python train.py --arch="vit" --model="multi-label image tagger" --dataset="scattered letters and digits in many colours" --train_examples=195000 --image_size=32 --crop_scale_min=0.8 --horizontal_flip=false --translate=0.06 --cutout=0.4 --norm="layernorm" --norm_position="pre" --activation="gelu_tanh" --mlp_ratio=6 --head_dim=64 --fused_qkv=false --bias="all" --qk_norm=false --parallel_block=false --inner_norm=false --patch_size=[2, 2] --layers=12 --width=160 --positions="rope" --pooling="class_token" --num_labels=48 --init="torch_default" --residual_init="none" --optimizer="adamw" --lr=0.002 --beta1=0.9 --beta2=0.999 --eps=1e-08 --grad_clip=1.0 --adaptive_grad_clip=0.1 --ema_decay=0.995 --steps=13400 --batch_size=128 --epochs=8.8 --lr_schedule="linear" --final_lr_fraction=0 --warmup_steps=400 --weight_decay=0.3
Rows from block 2 of a small multi-label image tagger, named by matrix and row number. Rows with one number belong to one neuron. Each number is 500 + 25 x the weight over its row's rms, rounded and kept within 0 to 999. All counts start at 0. Numbers have three digits each.
After each neuron's rows are labels from the 100 images, of 14976, where the neuron reaches its highest value: "strongest on" is what is common among them. Only what is clearly more common there than usual is listed. The data: scattered letters and digits in many colours. In brackets: how many of the 100.
# fc1: MLP up (model.blocks.2.mlp.fc1.weight, 960x160), inputs 0-159
# fc2: MLP down (model.blocks.2.mlp.fc2.weight, 160x960, transposed), outputs 0-159

fc1.300:513523512523521538497492480488511535517517493529490530514459504477556498481537528490458498480507535500489512518499513489482476460511489522498541469476538500504526457526486500555527493467491553560483504475539482532492556498506518486479488520513497476493495487478500510486493511462531521446524476488503501518510478537543454493523473491512507493494488484482497491516536466518469477502490514487494495537493475504496444530492548508507519494466497467514537439460440484506472492515497447
fc2.300:489471500457494468469497522518500478511558543499514506480532498500480453467485469509522508550500477509523497491560453486504524516509513457478497500523467500504478523475469522450494486517524463480506539516489561476500437490517481546520524466509483493509487502497511489520466492507489497509448512484508510522501508476503530461479538528477507536495540533513531494462469538517481456519491479481481486490520484545481532481513450506490510459503529525488465532524503519512496540479492521
strongest on: white (49)

fc1.47:468451473485487463458497512500477452534478504489500462507496521506496498510495501514552518506507496535462447528519494494498540513479521446519492518505443519448527528470534477494494487516505460464463511540472510457502484500482475495492517469478518521490508496520487493511495486508495465500513525549495510484468514500499520508484526528462554481485525508524506503486481514515521498507519490495506553455539571447541523488489481502473491521501516523451496528533515510512551506466506492
fc2.47:512509512482502490468490527498476519564463533547499497490516471542493464455493469461501523516490468509537501509499509498472509495503504509475489505511494492520508512492481489485528521467497505508525534473501512486506436474504511497472507485528441554486480472481485492515513515531518487494465493472525482518526493471468474469513509507491492565489481493520489454483487558569465502511570526455490545477550495503488531507498496506487513463477520536516476514519467538515504520482528512
strongest on: orange (86); yellow (41); pink (40)

fc1.121:510509501512507479488498505478501494502500424477504477492501499486550511507543495563503520441504508476436477471504492507541482490482496482500552499501494496517472467499504464549469489513524503488462457471465483480489542502458522495518484524522495509474472460488480492514473468464508499547518537516470519487509477567498519529493490543534507478532507517468525504492505469490552513498471498523481487521496554462485476488531492481500507491515497511466565490517492493468496490514522527
fc2.121:447464520495471506511498481490497492476501503507511512520524497508457477494491515469525465513505536538495522538497513544454536533495510456540461481503488453464514530501485502457487495454523524509487524557507485511512468471549448535482532473461472515509511541536486492475517522531494498477499452514489474488494505449541481510496526469470498490493516499505475509490480519514526515556492504499502499450525475481553528462486509503501465505511522516554487525492501497510540509480495474
strongest on: white (49)

fc1.263:459518552520528524478510492467484497520470522508500483467474509492540513502549547496501495484555467494464491473469488526496460516539477504515544488487507535522506482519535491501450507500479557495504475525494443490492543505474508484476515524507509530455472515553513516460493508458471463495560503464506504508478464529493475519508486464510509492442468495493518485505470550489487501508484542502471512526508491522493542495522526520496513544512464466480500509514492493519513506515496533
fc2.263:542585497500518528516466515507490519503515477490513519521516506557490522522485471488482493484481488476502495475481531528556491460494473528460459497496512457515442523496499514482474492517467493454526460481491533505544511521488513516528481540561474497481481515517512541491513491506490508512501524497530524476466493448532460491468493505524501490515495472487459486517467481471569507477500474514514499497499471538460488517476485504505525530512489514536451519494532497503511462512505520
strongest on: black (100); blue (43); brown (42)

fc1.683:475487511509514478493515496505500495531452540537502481459493505511496477493502526455532542468523462499494463483493449517487505505507514497510520482496468548534520511511511468499505541494520529491526494544496469486513511490502470447473538499494539518513485473561497472479497525490495460484508500481525525518507519494451506481481511437493487523431482538528541503502521533516443493539541564470456504477510486526493548491483527488495482490489475483481505524512482504532498515513480516
fc2.683:490483504505521492499476494505485502499389572494566475473486504506505483500500510519517473485501486476501496511487479499536497506488517492513522476509501540549500487500513483503519508519508507495500498502509485493484510507523478364496489501495538496537498523508464487511609504497527497491536507525505492487521503504459507498493538495517509495514520511493516484510517487485489499546522512509459497478492513481509491501484497497496422476501473509496494498516486498478494474493487478
strongest on: black (99); brown (42); purple (40)

fc1.336:496501499500436533494533498489521494455552448480482468479539493496492523498495487501485551509512513507512501517502497496532485491487481500487532506440479484502494481535447532479509448488489489521507504502506548510519506460490489486491492500501480461537497479486532536497484506522516516509466485471470513502507476539506537517499455532556498491538509501523512515503518462467522519500479471546504506510531494492526483508496479454566449518568527483496529509471495503460456482526480497
fc2.336:553525459517550475534455467504487498502461492521492523543453512508510516532491489467473457490461498511489498489478500513467522509523499516507457517521510483541510491500519449540495514493508485481528495490517455500491529525510541509494507519549516523478487473531518502503521485513490492500528451526524499474479498478473438481479501450467455502478475505496469466489475508494487501500545520490518507468484530518455503485484511542513545529423490481538497514486514512543498504513517518
strongest on: orange (84)

fc1.704:494499483523486489516490482482525500483571498526532565511491517487499481470510530487453532452531506525492515507515474524494486502477494503494504477507467467480513465474511519488532527486525499534504512501498507565525538500534477539489513511540496484513465493516489516511462493484515465428498478497497535538496504475551469468493539501455527503516539518492520498513515488537485475506492534476468487514539484556488466509477514489486497475486553471529514481452470475489494529487488468
fc2.704:473489517477509499473502494505500500494563518499500501476475509504553483488546489530522494481513483511510493491537423494504510510515483479506537437495486550494508515508529494506507480510507501508509510512514494474458530482480498529525510469495517508491438504474495490502391488472518492499514518491477522517513465534522516497496526507494524488526486545484576515500521494512477455534465496504400503515489510495503503488530482513500530488501495520474518475504483486496479519486465516
strongest on: orange (63)

fc1.137:521515513478482526491502528541500542479527523463474512495519516458490487519482437528477490477489428510492527471462455547496514488504495517468491506492538487500448538497493502503479522462476502467551484488483492506502480531449515512533513534558480512467479490496517506537472497504510545542499530500484532468527509496480486481469476500512473523540474537525524460511460473489513534501489472523489481491524495486482500472527474515486555499481475504485498519484536505542502500470504526
fc2.137:504467484498526451509503489457495490506490465497513543506502524510510539493503558487541474498515550485518492508562540446505488518523505456563508500528510491509574471498503517472497492530495495518492532490500483499507497448511488502517465474431527495540530484528469487475536520510519472465484472493520496500492505519499530498508512480501519434479527498480453542496515494472507485495482514482515474506437514511503502514493529498501460523511498484549473499510484498468486459513510487
strongest on: orange (92); pink (40)

fc1.376:467438478533450464495502525521499466484530487484519475500528516482489520515480493538539514502500504532474475532532499500532542520471514458488501523472468477492498519496479505489491485492493462475510489534467533466519499469504445480481511512503527487551511470495500498518482494523513479484481525498474536480487507516506535530494502515512530472483530501521508505498518438480533528514496513530510513457520560450575506475492480442476445511539501531476504517497507491471473485490509505
fc2.376:534531507488536515483490501498477496549465517526465473488474475561532498467497480446487499517481494494539486501491490520453478484530489522496508497527514520532517512518501463523513508499489508491523529468531475476499467491492561499493512476524451521469463478485500484484523498519493505537478468485505498507511468495467475483501490495515466563492433501507511478471479552543479495495537536462481538504510508522477521525517507537522558505446518503494483482538482539523497483528520512
strongest on: orange (100); pink (47); yellow (44)

fc1.72:479505490508496507493520494459512501500530467497502504498511472519507528477533464525480537519538509521490504509489485514527492486457475507478515473497491484438476495478487506498496470526493478530469506492490558500502482493491486562492497485517454476474458473456500545510468462511497533513488512519471501523515475496540491532522463568507531522596532501481518480486469488516510493504471465527480531510524500501535446505493494504525516510546565513481538497498534508488507508479496485
fc2.72:520581526471511526494449483481471506489507476489485502514507514526521527510488506499514505488482507461483478489490512520511492499513463478498493502501553503551468498519475482498455508513464504468507466472499468501517527511469536495532462556542459514499502496555507526498499506491487467517495506518491503470470495469483474471479517490556466500521493518492506482513501527438557526496521522523491513510495482528431513515516488480481515539509484493503484526525456511495525435542514540
strongest on: white (99); pink (45)

fc1.128:477496535459504503492528441473502502512464544507447485495462449475501491490520476480479544473496482493503460472500473497494482505492482517489526475464503539532485512511512461514504513513499531526535466524522493454504491501455523477516541521517496500478468485484525465483476501480489477524503516520532538508517490515450489480516508506510468524496457519505535514518541512498480498531543471512451526535525459525466536517529499501523548524465467525489541476503475538527501492512492548
fc2.128:491487505514511483493479505503525506489473459519579508507526491493526489519488524518542443481508513497478532492498485492498530500493533480499470490546498483467511467491518517509477524533506509487480485471454479533501495480538451481487469499507517489524491531525452482513500489512544549482516489513474513503481515488545505546506512484507515495518532525474525499499479486504532497522437528507480475473453548473557440495490524505467430483535515495501477516484498489468523487477530461
strongest on: black (88); blue (49); the character D (26)

fc1.390:510491466488484473481488560535502461509494483496539510480530565523495508498485490496538494492496507535514463503545481482497545507500510439508476512523463529440502542464516513489497509501503459475478506501459510493484486505523472514518498473504532511497492493544481508537492486521521486497490513532474509509492517484507486474465523489451534483502529556546514486446458522555489508491500508456499529466510559488507504467448491522501503516512511512478483519516510462520508530448507483
fc2.390:488541488478476523457471517468496540508501488477546562459552489487493500485519501474542580481531459489491437478494498529544495512464486500492513500486507470489513490560464514485505482506476502516508483499461554513497514472467479501486478513523507529510489478524468539511490531480492500487487521470483523529478503477534532490501503508505531499523513509502504455517495514488497472487513485518486512523503433504489501519470516462461469506557533470526500518494476473465480501473493505
strongest on: red (100); yellow (43); count: six (37)

fc1.422:490523538478484529482509473486507524519491517474456488462491461467532502475528502490490553484518482499503492483481486516493455502510483531487564440452518503525494495539479481522495482473472552547521467486527498497493522481447524484500498537517479490472476465479527481469485508468489483504507521456503504515517447551487518509542470514535489513524452506500526498520536512488490506523505495520455505552525456514490516524528502488518522520502498475499534463479454508517471500516483532
fc2.422:521449475496505456493499504521499494472513496508514504548525521492478512511467525487529469528466523498487533509492525517483537489495551478529448537528503455487509510472511529465467506501504500482492550497497495504539467506560481522514501480485489495535519508491496506499506495519532545492483441502546492455488530479516516524496507463497470481473549472498488506475460441485523471519438489507536449460480543473521466471511491506493477489498536526515466516512524489510515503513519493
strongest on: black (92); brown (41)

fc1.195:488514524491519524484504497479506503479540445471492494502489473501530510473558485546468479517535522500484541511482503499517481481513471514485541481501516490467477478504504511513476476512498521538460494482503506506474504497480515568515484499515462477462467518455513536516482454483487546513511520521457486511517452527538487549528470562533524502578518489481503486503467493497524494494449462536492504538509501491514459505538497521502528496551528497471529477506512499488510501499501501
fc2.195:520573510491542520495458523489483509502505481494498506522539518517497505511474492479515507480491494474483485474481506549507493482523504483485487514515549467550478497498451505500461535497476504446514497473496502510530505510478526494541454532574471522502489473551527538508499513510501479520475510484511513466465493456465482467468494484540460537517517504486487482495470524455542527477499533499495500515499476535436490492507500491481519508498493509499449530516485504505511453531516547
strongest on: white (100); orange (43); pink (41)

fc1.727:468497496571478496512498491491501502518477504519502492497493519495500508524490538444492551453536489509483449505493464532498492531496518480522501515477475503490537482515506470514494518485487490475504501560501466503504536500513476477480506501498519492529468453594507507473482528502489461475536465473497539487475523500492504492488510433487523470437504522497534511465515526490468506510530587503471525468525519517494529503475523489510478530483499477512487529496481493498508493518479508
fc2.727:533579514500537513516476472465482520499530464520508493499498502501500527536487477530490491483486490449486520474504502502558488501490451515475494503476546502539459466532496478525476500519491517476514462485508485519519535527445523483507478546545487526491473507506515517510472530501507482540511506509512524458493498493507485493485497495562476480553465508474511490530483506424515508484510487529495512519487473526441501532525477473494524499502460489528499502508512519476514441524498526
strongest on: black (100); brown (41)

fc1.6:497498523514512500462514549522553506514540475487512512482515539496509501506494478547502462430525498520509533472529467490513521476500500459533495471469524493490489499496504526481459546481486516482529538507509502495484452466502471523530507493506491478492451522496492506511451498493559546492506527475508539466551493526482513491478490483510512490533521534502543512451434484505492492536455524507464489487497522501511486477530474517517513469511471492513457500494536481535497502465472511
fc2.6:475479475472504489459468487528502437485487538485472466506490488519488434492522499505484570506530451521510486490457487541499513484497530519514520492510484488502467545491509500510490513531509487484477462473514497508491504512496534498496496474504499508476528529504536515502470435443441525498501547558478448520503492472508497512526523548495501510509530506515529534552507478548505453479500519494488492507512515498518507498498487506466511475496545551480530517505507491507501528480475472
strongest on: orange (40)

fc1.244:515523509497536505485514497457501505520487453492491476490500511503568535490550504511525529441528482475441481489486483526548486447481465496504550482486499520508502481511527489541461508518506516499480454469470458489505531522459527480505487526526501515452466481546484506479471469430503496529548520503498527489487470543513498509479475499521510463505505513478533487501489486498526491489470531486470508535481530512478485521522506497510525532546502475476531500525471477501506504525507511
fc2.244:472451460506517479511513488508506514488518492515498531525537548504498472504500501468505502518506519535523496478504441524466536492487543451522478496529467504460496511462488513468500479486549490509484536522481488524495506495530471553513524459477498466505506496487482467469452489534542498512502462530473501524511496465530482503481492492469501478519529550509536509451502491524500497539490519496505484429534511472559502466486493531538490482493525519492513537497511490497544519467485468
strongest on: black (60)